From a checkpoint of a small image denoising model: widths [64, 128, 192], 10200 steps.
Rows from block 3 of a small image denoising model, named by matrix and row number. Rows with one number belong to one channel. Each number is 128 + 32 x the weight over its row's rms, rounded and kept within 0 to 255. All counts start at 0. After the name is the row's rms in percent of the matrix's.
After each channel's rows are labels from the 100 images, of 14976, where the channel reaches its highest value: "strongest on" is what is common among them. Only what is clearly more common there than usual is listed. The data: drawn branching plants. In brackets: how many of the 100.
# convs0: first 3x3 conv (model.enc.1.1.convs.0.weight, 128x128x3x3, standardized in use, each kernel summed), inputs 64-127
# convs1: second 3x3 conv (model.enc.1.1.convs.1.weight, 128x128x3x3, standardized in use, transposed, each kernel summed), outputs 64-127

convs0.113 111 [108 131 198  53 142 119 145 180  48 135  84 158 137  72 151 122  94 154 176  35 120  83 141 117 139 135 184 105 119 158 129 107 156 127 133  72 184 124 128 134 162 141  70 133 134 165 122  83  92 131 138 128 132 202 123 132 106 147 140 123 138 152 151 147]
convs1.113 112 [ 82 123 100 189 142 140 170  94 100 102 124 126 138 228 142  73 141 130 152  98  98 125 150 122 125 125 149 149  86 137 101 159 140 144  65  50  82 129 181  96 101  82 130  96 211 151 113  80 155 180  90 133  82 156 113 133 102 119 167 124 111  77  73  62]
strongest on: bare (65); leaning right (64)

convs0.111 083 [115 133 141 145 103 123 123 162 146 138 182  82 152 152 113 109 122 151 115 146 162 163  95 166 139  92 102 114  93 112  93 109 133 108  77 124  95 112  73 109 113 135 148  90 197 134 101  76 122 116  64 126 133 102 100 188 201 125 126 117 203 138  94 112]
convs1.111 083 [113 130 150 105 156 178 186 137  77 146 141 131 119 115 122 144 172  91 157 156  94 115 121 131 130  67 135  99 106  82 183 146  68 186 133 166 121 201 135 165 141 152 110  81  74  85 146 103 128 143 142 136 102 178 166 105 115 106 121 131 109 169  91 163]
strongest on: bare (41); drooping (36)

convs0.64 114 [120 153 100 101 125 153 143 140 201 104 112  84 109 118 100 100 111  95 148 108  82 134  76 115 131 189 151 138 136 128 114 125 139 117  89 208 126 116 148 119  84  93 163 136  83 217 118 131 139 111 117 153 107 112 196 137 140 138 118  66 109 148 116 153]
convs1.64 101 [160 123 152  93 121 129 161 110 112  82 113 155 136 114 200 124 190 149 123 139 161  99 186 143 133 123 132 119 104 115 165  75 172 149 141 226 132 157  78  81 153 137 110 137 120  64 139 158 139 129 160 161  90  70 173 186 116 105 131 137 120 149 144  95]
strongest on: narrow (90); bare (49)

convs0.54 080 [112 156 161 137 143 123 147 195  95 151 180 119 117 109 132 176 172  91 178 170 160 142 164  78 165 143 117 120 139 158 157  96  88 108 105 109 128  90  90  97  63 145 112 147 110 113 124 138 109  85 146 150 176  84  89  65 141 150 109 146 162 170  80 148]
convs1.54 088 [136  86 210 109 131 134 158 117 112 108 135  97  85 178 130 103 136 115 109 141  99 146 169 156  98 156  94 189  65 141 111 119 114 154 117 145  83 107 165 119 129  94 140 106 103 106 128 164 195 131  64 139 117  57  82 119 125 160 123  87 173  77 107 139]
strongest on: night (43); wide (39)

convs0.20 095 [ 96 159 111  81  50 135 159 114 138 154 119 153 104  85 112  64  61 112 186 105  94 182  60 151 120 157  80 197 145 129  85 154 202 128 133 119  91 178 157 120  81 152 144 144 188 129  65 168 116 159 126 138 117 145  91 118 122 129 142 148 122  64 103 117]
convs1.20 100 [146 152 132 129 206 108 138 130 132 129 101 162 144 136  70 171 146 108  79 128 101 174 115  83 139  99 155 122  95  85 151 205  91 132 166 122 143  71 167 166 127 154  68 112 142 123 119  99  78  87 136 101 138  68 150 146 141 124 143 115 155 173 124 200]
strongest on: white flowers (80)

convs0.41 092 [ 94  79 132  80 176 123 135 202  91  77 134 118 149 108 176  91 200 121 135 149 151 122 106 142 108 175 143 153 110  68  99  96 161  93 131 205 103 150 157 125 127  85 177 148 150  75 148 102 165 154 134 131 103  95 136 140 118 107 110  79 127 115 110 133]
convs1.41 098 [168 125 120 102 136 113 128 156 144 158 110 126 147 206 106 143  75 115 106 129 115  97 178 154 121  98 125 134 103 107 152 139 170 163  97  12 127 135 202  74 112 175  98 120  93 127 127 102 125 104  97 153 176 163 117 147 157 181 168 151 144  78 188 129]
strongest on: leaning left (46)

convs0.9 089 [133 155 158 110 145 139 118 112 105 128 140 127 106  97 143 117 125 114 111  97 164 125  82  85 143 154 154 108 129 181 141 139 164 227 149 124 118  91  92 103 154 100  79 129 115 228  97 108  56 136 153 140 150 158 214 168 105 106 146  66 164 168 114 102]
convs1.9 095 [166 138 118 192 109 104 125 167 143 113 138 137 132  92 129 143 159  83 148 167 122  71 109 125 177  91 140 148 147 167 158 156 124 137 110 125 138 206 125 183 119 156 164 123 104  84 170 137 109 131  70  59  87 120 130 131 137 131 111 192  90 142 140 137]
strongest on: green leaves (43); autumn leaves (38)

convs0.69 108 [ 80 177 236  91 124  99 166 197  77 148 116 148  60  78  76 108 120 149 131 121 152 124 118 100 160 112 108 125  70 120  94 181 155 145 115 138 113 123 150 125 149  91 151  70 158  89 163 131 104 149  27 153  94 116 123 144 141 131 154 119 151 145 123 115]
convs1.69 115 [130 157 102  80  73 110  79 190 208 126  79 121 131 181 149  80 104  96  99 157 121 121 109 123  74 139 104 105 159 157 139 175 140 145  97 117 147 137 115 147 147 161 104  90 108 129 188  75 162 123 152  96 129 162 145  84 160 127 128 113 149 163 158  99]
strongest on: white flowers (75); night (56)

convs0.19 094 [130 134 135 145 190 140 154 142 142 184 107  90  78 132 113 113  83 116 124 138 149 111  93 104 107 123 128 103 107  89 118 115 124 109 130 128 181  73  40 128 128 168 143  95 136 110 122 138 111 121 180 113  77 156 135 138 153 155 153 137 176 111 139 163]
convs1.19 094 [143 183 166 102 117  75 100 102 145 211  73 208 134 107 126 176 119 152  90 115 106 188 111 160 158 176 136  77  90 129 138  93 116 114 100 129  98 139 177 144 130 167 135  84 160 147 165  89 111 147 139 147 122 121 120 105 162 126  88  78 209  96 101 115]
strongest on: green leaves (99)

convs0.37 088 [126 104  97 151 156 134 157 109 136  92  97 127  76 136  95  89 101 145 117 121 130 129 137 136 136 144 146 109 140 107 102 133 115  87 149 145 134  70 128 158 148  67 147 115  72 125 120 142  78 153  99 116  96 133 152 203 130 199 129 172 123 183 145 148]
convs1.37 069 [103 167 149  85 190 128 171 127  77  62 167 156 149 145  90 137  60  87 111 127 179 139 164  65 113 105 138 119  77 169 139 121 143 179 140 136 116 132 104 102 106 126 126 110 156 134 136  91 129  78 109 156 130 128 118 136 104 115 138  67 125 129 137 165]
strongest on: white flowers (40)

convs0.59 086 [133  87 183  91 137 155 171  93  94 159 101 122 105  95 151 135  68 117 103 103 196 108 143 107 129 120 159 119  51  91 144  64 162 148 176 164 116 146 117 117 150 139  91 113 101 114 135 169 105 109 133 103 107 130 145  74 145 136 129  89 126 105 101 166]
convs1.59 099 [104 164 145 117 101 110 111 167 178 123 174  93 115 148 150 168 170 169 166 127 150 173 160 169 167 168 146 141 140 152 151 163  95 116  75 124 122 126 222 145  92 128 195 150 161 183 161 155 103 204  74  87 126  94 135 129 133 107  92 140 126 136 164  85]
strongest on: white flowers (79); narrow (49)

convs0.65 107 [211 175  79 138  66 107 127  99 162 158 108 151 112 162 119  57 106 160 128 131 159 145 101 160 135 131  89 142 139 123 113 117 185 176  76 115 156 148 108 152  76  69 167 202  77  92  81 185 213 124 183 159 166 119 150 155 137 138  84 125 102 161 106 162]
convs1.65 092 [111 153 125 169 116 153 154 142 113 135 116 117 105  80 103 118 128 102  96 138 129 227 131 106  96 179  99 138 135 131 153 127  97 179 151 111 106 166 140 104 130 141 108  59 129 137 148  99  66 160 133  92  96  98 141 133 139 138 190 133 114 147 100  74]
strongest on: white flowers (100); night (100); narrow (36)

convs0.66 100 [103 145 146 114  96 108 178  87 151 167 173 127 133  95 150  78 109 173 120 162 120 113  65 180 127  68  95 109 111 141 119 113  26 106 134 139 103 125 163 168 122 126 126 190 190 172 251 109 123 110 109 124 118 155 122 128 154 141 120 120 133 134 139 109]
convs1.66 108 [154 118 123 142 135  95 134  71 112 101 118 144 100 150 107  98 164 107 197 154 164 137  93  54 124 146 142 128 122 107 105 171 190 148 127 165 103 123 141 135 116 136 161 116  96  97  82 154 120 180  67 128 195 144 130 144  79 170  79 136  79 154 166 114]
strongest on: two-way forks (71)

convs0.24 106 [151 207  95 130 155 165 186  49  73 188 148 139  97 141 111 149 180 143 156 130 151  82 134 107 105 112 175 136 124 151 131 169 115 156 146 109 175 139  92 116 141 150  99 133 133  91 144 114 120 159 151 162 105 130 176 166 133 112 169 121 106 157 174  65]
convs1.24 086 [169 102  89  95 142 136 104 182 136  95 134 197 153  73 156 143 118 143 113 166 101  85  82 152 147 186 148  94 147 139 145 133 119 152  93 113  99 128 109  89 118 140 114  65 155 160 114 152 126  97 124 121 158 128 105 112 125  53  89 128 122  58 144 148]
strongest on: green leaves (79); night (63)

convs0.31 104 [ 93 151 139  88 115 189 137 161  63  89 102 118  39 159 136 167  96 133 141 129 131 142 126 146  92 124 192 160  99 163 149  70 157 169  78 117 120 101 142 118  87 137  52 178 133 104 119 157  94 134 153 130 118 158  73 110  83 170 120 145 202 122 131 112]
convs1.31 096 [ 77 215 151 157 116 110 144  79 164 145 202 120 146 105 163 122 167 123 142 149 138  74 118 130 140 159 167 175 126 175 152 201 121 205 134 161 170 145 110 170 162 139 116 122 112 109 108 134 125 142 105 105 151 159  99 125  88 131 122 167  59 130 113 234]
strongest on: night (98); white flowers (96)

convs0.108 107 [138 128 171 127  79  48 110 147 208 106 146 121 111 164 113 149 124 116 164 140 231 115 142  97 142 113 112 162 165  86 106 110 117 124 136 154  91 120 114 120 136 109 122 104  94  99  90  70 149 140 139 154 133 166 120 151 135 151  97  78 140 162  86 156]
convs1.108 096 [105  87 115 105 136 135 160  77 131 154 113 132 153  86 113 145 167 157 153 124 106 133 146 108 146 149 168 117  97 149 186 155 176 119 106 109  99 132  96 100 117 189 204 167 115 200 137  77 141  82 154 125  91 124 147 159 197 178 116 125 118  68 143  80]
strongest on: two-way forks (82); wide (43); bare (35)

convs0.56 138 [ 99 141 132 106 121 172 142 199  58 151 134 127  99 137 139 153  87 126 138 128 162  94 166 105 168 144 126 110 135 147  98  57 117  61 176 145 118  44 238 133 105 138 105 126 137 156  97 139 141 132 153 124 120 166 147  90 129 161 133 117 102 129 119 113]
convs1.56 126 [123 158 122 139 156 152 160 108  88 142 153 200  96 111 168  56 118 110 102 141 116 129  85  95 116  72 105 100  67 109 150 150 138 122 154 121 149 106  27 110 154 133  87 164 200 113 123 126 134 120 132 183  84 172 136  67 143  80 185  74 144  75  90 128]
strongest on: bare (100)

convs0.112 087 [141 199  83 102 177 116  96  95  45 151 130 149 154  97 152  86 111 138 107 161  58  97 152 122 132 141  90  79 160 135 126 154 160 167 165 117 180 147  84 139 168 127 140 130 142  83 145 125 150 170  90 117 141 122 130 127 110  81 137  96 120  99 163 120]
convs1.112 087 [ 99 154 132 220 165 110 121 183 132  83 118 112 110 163 132 158 159  96 117  85 100 134 143 167 173 104 109 187 101  76 118 137 116 146 116 134 107 169 175 112  51  83 128 123 138  96 127 111 136 103 114 130 117  80 130  71 130 126 131 140 156 161 105 130]
strongest on: narrow (50); red berries (42); autumn leaves (36)

convs0.116 100 [148 190 157 117 134 146  96 243 143 114 124 134 136 148  99 172  90 126 110 158 129 161 151 111 143 124 103 117  75 125 107 136 182  18 119 162 133  91 191 118 109 145 154 135 117 118  57 114 110 137 119 116 110 150  90 123 123 159 146 151 140 136 161 159]
convs1.116 094 [126  46  56 120 137 105 155 185 134  89  93 141 150 126 136 103 138 163 130 107  99  97 137 196  80 112  95 106 136  90 146  72 101 155 160 136 141 174  62 174 151  93 105  84 129 104 102 131 193 127  71 142  96  51 147 136 135 114 118  84 143 151 151 197]
strongest on: leaning left (54)

convs0.7 094 [149 138 130  64 111 122  97 148 159 129 141  96 114 114 115 179  49 115 127 148 157 128  96 142 102 162 131 109 159  91 102 112 100 120 103 204 133 134 176 100 149 186 108 121 122 137 143 119 153 147 112 165 122  72 139 138 110 117 125 110 122 145  69 129]
convs1.7 093 [129 149 169 176 107 141 124 156 124 174 122 100 164 129  81  72 193 169 152 132 102 152 131 125 139 130  97 136 148 140 106 102 152 131 137 113 112 155 176 126  86 130 163  59 151  78  87 110 174 123 114 136 104 154 137 107  79  72 171 124 113  85 129 150]
strongest on: narrow (79)

convs0.11 094 [108  98  77 128 131 181 128 123  67  82 130 151  90 119  58 112 159 153 171 138 142  95 149 131  88 189 114 157 208 203 133 159 148 113  67 109 136 118 100 109 111 134 141 142 123 102 147 160 109  97 125 117 126  94 148 128  89 124 193 141 114 124 117 136]
convs1.11 078 [161 151 185  85  39 134 106 136 121 134 103  30 133 137 180 145  86 117 114 160 141 122 128 162  99  97 148  91 165 134 147 165 132  89 178 152  67 119 126 146 145 182 126  87  92 154 163 158 148 147 126 107 160 157 176 168 164 105 172 122 166 130 179 163]
strongest on: narrow (41)

convs0.103 097 [ 96  84 116 115  91 159 113 175  81 169  91 131 112 109 103 155 125 135 193 124 170 140  87 106 137 134  99 225 166 103 113 173 105  90 154 136 137 129 118 105 123  96 119  92 173 169 123 117 157  91 123 135 136 165 100  11 132 115 159 180 131 106 101 106]
convs1.103 083 [125 161 149 149  17 138 153  95 113 158 185  58 143 155 187 151 137  83 149 169 118 111 142 137 123 135 152  85 133 147 138 104 157 155 119  99 133  96  85 140 122 146 189 166 130  86 166  93  40 143 140 122 112 138 117 173 145 156 148 133 115 177 190 161]
strongest on: wide (55)

convs0.52 093 [ 79 157 111 127 146 106 122 212 149 180 137 133 126  88 107 151  87 155  86  73 104 146 108 148 187 172 152 107 133 111  75 195 126 119 143 124 138 181 140 128 161  65 191 152  59  77 128 106 106 146 110 117 121 117 115 182  78 153 128 148 178 148 153 117]
convs1.52 095 [162 162 129 131 124 150 196  47 125 109 170 135 144 141 103 100 116 105 141 151  92 136 109  79 121 102 149 149  84 125 169  65  91 199 184 122 127 136  93 152 156 145  89  81 140 109 147 115 123  88 125 125 144 123  79  79  57 171 165 141 120  94 111 184]
strongest on: red berries (46); narrow (42)

convs0.100 096 [112 169 149 110 125 140 156 140  95 134 145 101 175 129 131 155 149 189 129 132 204 173  89 178 121  61 133 122 168 108 114 151 123 109 118  82 110 161 118  96 119 150 195 159 148  77 139 121 126 104  97 110  82 107 124 166 172 145 143 147 136 165  39  99]
convs1.100 082 [108 122 126 116 119 126 114 166 158 140 104 121 144 113 107 135 148 118  75 170 144 110 158 122 142 133 174 185 102 134  97 112  73 105 155 165 174  88 119  78 136 122 137 158 104 156 105 148 164 150 106 146 148  77 138 129  90 161 109 150  84 105 150 117]
strongest on: two-way forks (82)

convs0.30 098 [173 113 141 103 181 175 160  71 163 118 123 126 141 119 152  89 176 118  63 130 114 123 160 127 118  86 161 167  84 135 125 126  88  99 158 148 158 166 130 100  88 185 104 178 122 132 110 133 126 204 149 145 128 105 145 153 181 146 145 145 177 111 100 187]
convs1.30 091 [170 100 159 157 116  96  80 158  65 123 158 118 128 141 157 118  95 124 162 161 130 145 151 192 148 116  87 150 107 155 120 155 179 122 105 166  81 108 153 131 147  85 106 168  98 182 198 131 134  89 121 154 117 134 136  77 141 105 109 146 125 191 184  96]
strongest on: leaning left (59)

convs0.51 092 [108 151 111  88 125 175 153  69 123  78 154 169 146 117 134 120  81 115 152  98 106 136 186 119 114 163 127 167 145 139 109  93 106  66 115 146 151  88 137  91 126 167 137 163 100 141 120 133  79 158  99 114  97 125 126 133  62 117 109 173 133 117 129 106]
convs1.51 084 [130  70 146 144  50 144  66 130  75 192 155 142 120 121  90  52 111  67 140 172 154 113 149  99 155 105 174 112 168 153 110 175 165 168 124 109 101 151 100 165 156 136 143 139  90  91 174 173 141  69 142 115 125 202 121 159 110 153 145 118 162 162 166 145]
strongest on: green leaves (53)

convs0.95 092 [139 150 135 163 183 175 140  68 107 173 170 120 142 149 160 116 176  98 135 139 151 146 134  93 113 114 157  81 129 155 101 160 125 126 180 120  94 139 133  76 120 145 153 150 121  64 126  82 150 109 168 114  87 128 140 106 131 160 114 101 115 191 188 119]
convs1.95 109 [135 195 120 118  76 109 131 170 140 105 102 145 133 151 105 213  86 105 147 151 115 138 116  53 148 123 115 107  77 115 135 171  84 109 112 148 142 129 199 213 150 129 120 163  95 122 130 151  95 125 163 168 129  81 140 159  92 149 114 108 130 129 108 112]
strongest on: three-way forks (89)

convs0.47 103 [113 116 166 160 127 121 150 131 108 103 148 158 151 180 160  85 152 123 153 164 114 167 140  72 153 135  87 152 120 106 104 127  82 102 151 100 114 116  92 177 104  65 110 137 176 112 161 147  89 131 100 152 140 121 126 145 151 131 120 184  88 159 100 174]
convs1.47 098 [152  99 117 132 148  92 108 103 159  93 109  91 116 184 137 130 115 129 135 130 117 116 158 156  84 113 105 152 128 168 114 132 134 104  91 150 141 107 146  91 171  84 174 122 131 147 130  83 142 191 124  62 145 124  43 180 106 108 121 117 127  66  76 102]
strongest on: two-way forks (94); wide (77)

convs0.120 091 [109 101 169 194  91  94 117 145 156 127 167 177 172 195 125 124 164 130 112 189 172 126  89 133 130 140  96 132 149 102 133 141 145  95 113 131 100  98 124 124 149 187 170  98 152 121 130 102 131 139 120 124  92 141  70 118 141  90  90 127 123 181 110 129]
convs1.120 097 [ 95 124 177  70 176 204 135 141 114 126 156 142  84  83 168  88 111 157 148  81 106 154 122 133 107 128 121  75 105 167 110 150 173 133 148 118 139 136 174 129 144 129  79 140 102 130 143 159 183 139 173 153 143 190 169  98 120 121 155 142 178  99 105  78]
strongest on: wide (60)

convs0.57 085 [ 90 124  73 117  95 173 172 121 166  95 133 137  96  80  95 123  57 168 102 124 119  93  86 138  86 111 115 134 141 159 117 217 138 179  84 142 132 109 119 150  74 108 130 190 156 127 143 125 146 120 114 127 142 172 136 119 148 169 219 116 141 129 108 170]
convs1.57 089 [154 199 160 188  68  61 152 139 177  75 160  74 108 119 152 144 172  90 174 126  89 129 138 158 132 159  84 118 123 162 166 159 153 108 121 120  85 149 154 144 166 138 128 182 157 134 107 105 108 145 124 122 113 128  70 131 137 106  80 121 148 115 120 155]
strongest on: white flowers (94); night (83); narrow (45)

convs0.33 095 [149 148 155 176 171 111 146 100 151 193 102 101 198 135  79 146  90 127 186 109  54  37 138 136 143 159 145 100 142  99 137 118 121  98 162 162  89 154 141 134 146 144 138 143 195 194 164 153 141  81 169 103 132 121 130 122  87  82  85  98 153 119 168 122]
convs1.33 093 [ 76 150 125 150 135 145  55 148 217  95 142 126 119 112  58 120 169 160  90 115 154 126  61 101  91 134 138 110 182 115  96 132 108 117 169 146 157 112 103 152 155  95 103 143 169 127  99 188  56 175 169 158 111 122 135 150 116 133 115 130 110 165 104 113]
strongest on: three-way forks (94)

convs0.78 105 [125 166 189  70  64  92 101 222  73 153 129 136 174  88  96 145 133  80 129 121 146 136 130 130 228 182 119 115 126 127 159 136 166 104 160 106 118  92 139 132 132 125 154 126 133  98 122 134 104 145  98 116  97 152 147 140 140 119 151 136  90 112 107  38]
convs1.78 081 [196 154  93 140 116 128 179 102 119 172 117 136 106 117 155 165 149 171 147 178 115 106 205 125 141 133 147 165 148 106  87 129  91 106  83 154 135 142 211 105 132 191 156 129 107 116 145 143 141 127 165  94 171 153 162  90  95 147 107 126  96 104 120 100]
strongest on: wide (38)

convs0.124 091 [167 118 153 145 126  97 130 114 209 133 109 126 120 189 102  65 128 112 105 179  95 180  89 151 106 153 114 147 133 130  99 100 103 120 146  69 126 102 108 124 122 146 125 138 134 172  99 153 113 127 123 183 133 103  98 110 158  99  95  98 133  83 144 189]
convs1.124 091 [ 83  88 140  66 143 119 105 136  74 140 176 155 136  48 102 132 158 133 173 134 118  95 201 131  78  98  80 127 100 119 129 156 186 124  89 112 107 171 148 146 157 144 130 140 165 118 111  89 100 185 156 148  92 152 140 145 122 198 127  82 124  91  99  88]
strongest on: wide (39)

convs0.48 101 [ 78 107 124  64  96 143  91  84  92 183 132 199 121 114  86  57 136  84 145 115 158 130 179 155 121 160 152 129 150 178 144 127 186 125 173 123 102 111 159 130 127 150 134 129 189 194 109 184 105 166 122 137 149 153 140 118  87 134 142  49  79  82 130 106]
convs1.48 103 [119 111 148 140 112  84  84 156 148 150 111  78 118  94 122 132 150 129 168 117 122 151 111  83 143 156 170 138 158 101 114 188 109 175 157 164 142 147 164 125 121 125  88 125 127  94 153  75 115  64 154  58 181 136 169 141 167  71 124 152 139 156 129 137]
strongest on: narrow (39); bare (37)

convs0.115 099 [144 124 147 177 128  97  81 171 199 101  81  96 133 165 106 136 150 168 121 140 136  91  79 131 150 148  88 189 144 130 161  82 148  93 113 120  84 136  48 143  91 146 157  93  93 100 131 132 125 139 115 125 114 112 107 173 115  74 113 120 151 129 145 170]
convs1.115 112 [ 57 135 147  54 130 149 125 101 136 115 149 144 142  70 192 106 114  99  99 118  84 110 104 107 140 122 151  51  89 117 104 148 137 127 129 108 147 153 107 136 178 101  58 186 173 140 138 119 111 140 100 117 147 167 168 149 175  96 139  87 109  92 118 120]
strongest on: narrow (76); bare (42)

convs0.53 105 [117 128 125 148 160 145 179 204 155 175 177 114 114  98  69 101  98 120 105 105 176 132 102 115 110 115 116 150 118 158 128  68 109 138 167 142 126 112 161 144  99 156  38 137  69 149 113 159 137 122 154 124 200 172 142 125 117 100 149  98 127 126 108 156]
convs1.53 111 [204 162 157 104 165 141 169 108  99  84 162 133 160 131 145 115 106 103 129 144 107  82 110 131 137 105 139 117 117 175 112 131 217 158  82 197 132 135 109 131 116 171 127 100  83 124 119 141 174 167  54 104 153 104  94 175 157 133 164  87 116 141 175 137]
strongest on: white flowers (92)

convs0.110 116 [135 167  94 120 139 186  46   0 126 160 133 161 141 133 177 130 123 127 164 138 179 109 100 138 123 158 139 113 123 111 133 160 104 111 131 106 149 137  54 160 140 172 145 169 140 153  49 138 126  96  56 124 122 132 121 163  98  95  92 124 174 119 108 133]
convs1.110 106 [147 122  94 142 137  33 138 241 144 104 182 102 146 196  74  89 143 143 122 171 176  75 101 114  99 155 105  59 142 142  94 114 135 132 164 153 108 135 144 147 110 146  98 104 103 147 126 137 188  87 128 131  93 165 134 131 141 126 152 151 108 170 151 141]
strongest on: pink blossoms (82)

convs0.72 094 [115 167 126 149 177 123 127 165  83 146 134 139 116 113 104 167  91 137 168 149 190 102 121 113 152 130 156 141 116 129 111 181 105 159 118 150 145 120 146 138 128 155  52 125 141 185 114 129 136 124 115 102 124 111 148  96  95 197 128  72  94  71 149 106]
convs1.72 092 [112  71 143 164 141 136 132 116  94 121 187 127  88 152 183 114 132 104 115 124  44 130 114 134 183 150 124 110  92 113 116 110 129 174 106 103 112 160 153 102 113  94  74 104 140  76 156 155 172 158  43 130 148 142  90 135 145  59  86 139 127 138 146 138]
strongest on: wide (40)

convs0.1 088 [139 162 114 126  69 179  97 131  80 135 113 149  47  84 157 129 106  58 149 133 157  98 100 167 173 139 105 154  89 180 194 139 160  96  83 144 100 108 124 173 123 142  78 111 134 145 162 116 107 114 131 153 152 102 116 121  85 173 162 122 107 120 125  96]
convs1.1 096 [125 100 155 130 154 160  83 111 155 139 170 121 181 145 106 141 167 144 194  90 139 142 146 122 108 133 130 107 168 170 166 141 121 139  95 155 116  92  65  61 138 107 187 157 111 131 150  96 145 146 140 117  60 105 156 145 117 153  84 169  84 141 135  97]
strongest on: three-way forks (86); white flowers (50)

convs0.32 097 [143 141 162 137 156  63  99 196  90 101  99  88 142 108 126 141 144 149 152 129 152 135  93 131 141 146  93 162 122 111 139  95 146 117 108 177  76  87 101 166 125 166  83 123  63 216 111 106 115  97 131 144 117  58 184 126  95 126 106 111 136  87 133 149]
convs1.32 102 [107 118 114 195 129 183 181 106 111 111 141 114 108 160 161 109  74 125 188 118  73 159 101 123 136  94 100 123  89 107 106 129 122 126 165 136 133  92 119 129  68  90 155 132 154 108 138 138 156 148  99 166 103  81 111  99 112  80 133  91 122 204  89 105]
strongest on: leaning left (50)

convs0.73 114 [216 138 138 117 105 145 121 147 134 243 152  89 113  75 140 170 110 128 120  26 169 132 121 121 108 125 132 164 119 152 112  91 129  87 170 123 109 131 137 118 122 145 100 154 109 120 105 124 145 123 151 120 178 132  33 104 110 162 125 139 143 149 157 133]
convs1.73 104 [168  97 177  69 202 197 150 155 128  92 191 105 138 147 159 116 122 129 146  27 101 147 132 159 138  71 142  93  94 198 101 146 114 108 130  80  91 110 158 120 169 151 145 120 138 188 142 149 135 112 121 177 160 136 127 116 118 214 133 117 153 124  90  75]
strongest on: three-way forks (99); spreading (41)

convs0.76 108 [101 116 173  98 137 192 145 102 130 159 171 110 118 119 104 184 107 145 154 115 139 159 120 144 190 176 163  92  98 139 115  67 126 140 107 110  74 161  98  90 120 149 125 168 120  71 152 131 154 145 134 117 130 173 144  66 101 145 154  73 170 139 110  59]
convs1.76 097 [107 151  56 209 104  86 107 128 135 109 141  83  80 146 145 196 111 158 115 127 162 166 122 145  98 123 114 145 157 107 108 174 113 107 143 149 133  98 174 113 104 100 185 109 104 149 133 120  81  97 115  57 169  92  49 155 152 125 110 168 117 135 147 125]
strongest on: wide (37)

convs0.70 097 [183 184 103 101  40 120  91 154 110 117 185 103 141 149 129 152 136 130  83 200 214 156 135 162 127 114 101 128 113 213 133 159 197 132 102 124 144 169 120 106 123 110 158 124  96  54 114  95 161 173 143  99 116 101 118  71 154 150  77 141 107 138 120 128]
convs1.70 107 [118 129 133 132  70 146 176 157 135 121  63 222  95 110 137 113 161 131 176  92 154  86 168  89 144 174 113 175 153  86 115  92  76 141 143 125 123 124 107 134 137 165 101 126 153 147 104 156 125 161 155 220  91 145 127 126 157 119 191  82 203 144 161  59]
strongest on: night (100); white flowers (41)

convs0.82 086 [171  65 159 124  77 119 118  94 113  87 134 111 121 148 153  76 135 192 143 143 116  79 124 149 162  96 142  61 111 146 149 175 113 122 132 101 127 157 157  81  88  53 124 172 143 128 156 133 117 132 107 111  96  86  84 108 154 198 197 166 140 123 107 105]
convs1.82 076 [ 97 147  88 105 122 129 127 150 135 130  84 122 137  83  74 153 112 124  61  93 165  83 112 162  47 189 123 118 151  89 133 118 136 154  93  95 131 107  48 140 152 174  91 134  88 126 143  79 149 103 104  90 150 120  95 147 155 140  81  97 104  70  81 124]
strongest on: pink blossoms (40)

convs0.60 110 [ 92 138 148 131 132 121 111 108 196 128 116 124  78 113 114  94 179 135 131 105 211 129  88  93 146 138 159 142 113 111   0 180 140 167 180  95 150  95 110 202 147  76 100  98  62 143 158  94 160 168 164 112 133 135 107 135 110 133 169 107 168 149 127 154]
convs1.60 084 [ 95 154 145 162 159 116  87 121 131 118 161  81 158 152 154 200 115 136 139  79 135 135  78  75 138 148  89 184 154 129  44  84 189 132 127 105 104 170 172  75  91 123 171 140 164 110 143 138  96 126  83 106 109 128 118 132 154 149 109 130 184 132 111 109]
strongest on: two-way forks (71); autumn leaves (47); narrow (36)

convs0.125 103 [112 122 107  61 131 105 121 175 106 128 151 144 186 119 106 169 138 147 124 144 164 124 148 162 172  44  98 150 138 157 124 173 141  76 123 110 155 153 152 124  80  99 161 119 170  69 137 117 139 132 119 115  98 118  99 140 164 103 119 143 126 110   0 148]
convs1.125 103 [110 172 129 120 101  67  39 115 177 173 158 101  63 131  59 179 123 125 126 104 143 108 146 103 134 167 122 148 138  80 100 137  86 108 152  88 160  93 113 110 119 121 125 225 140 163 105 153 103 124 135 176 196 122 109 131 101 174  86 117 175 132 138 116]
strongest on: night (100); white flowers (70)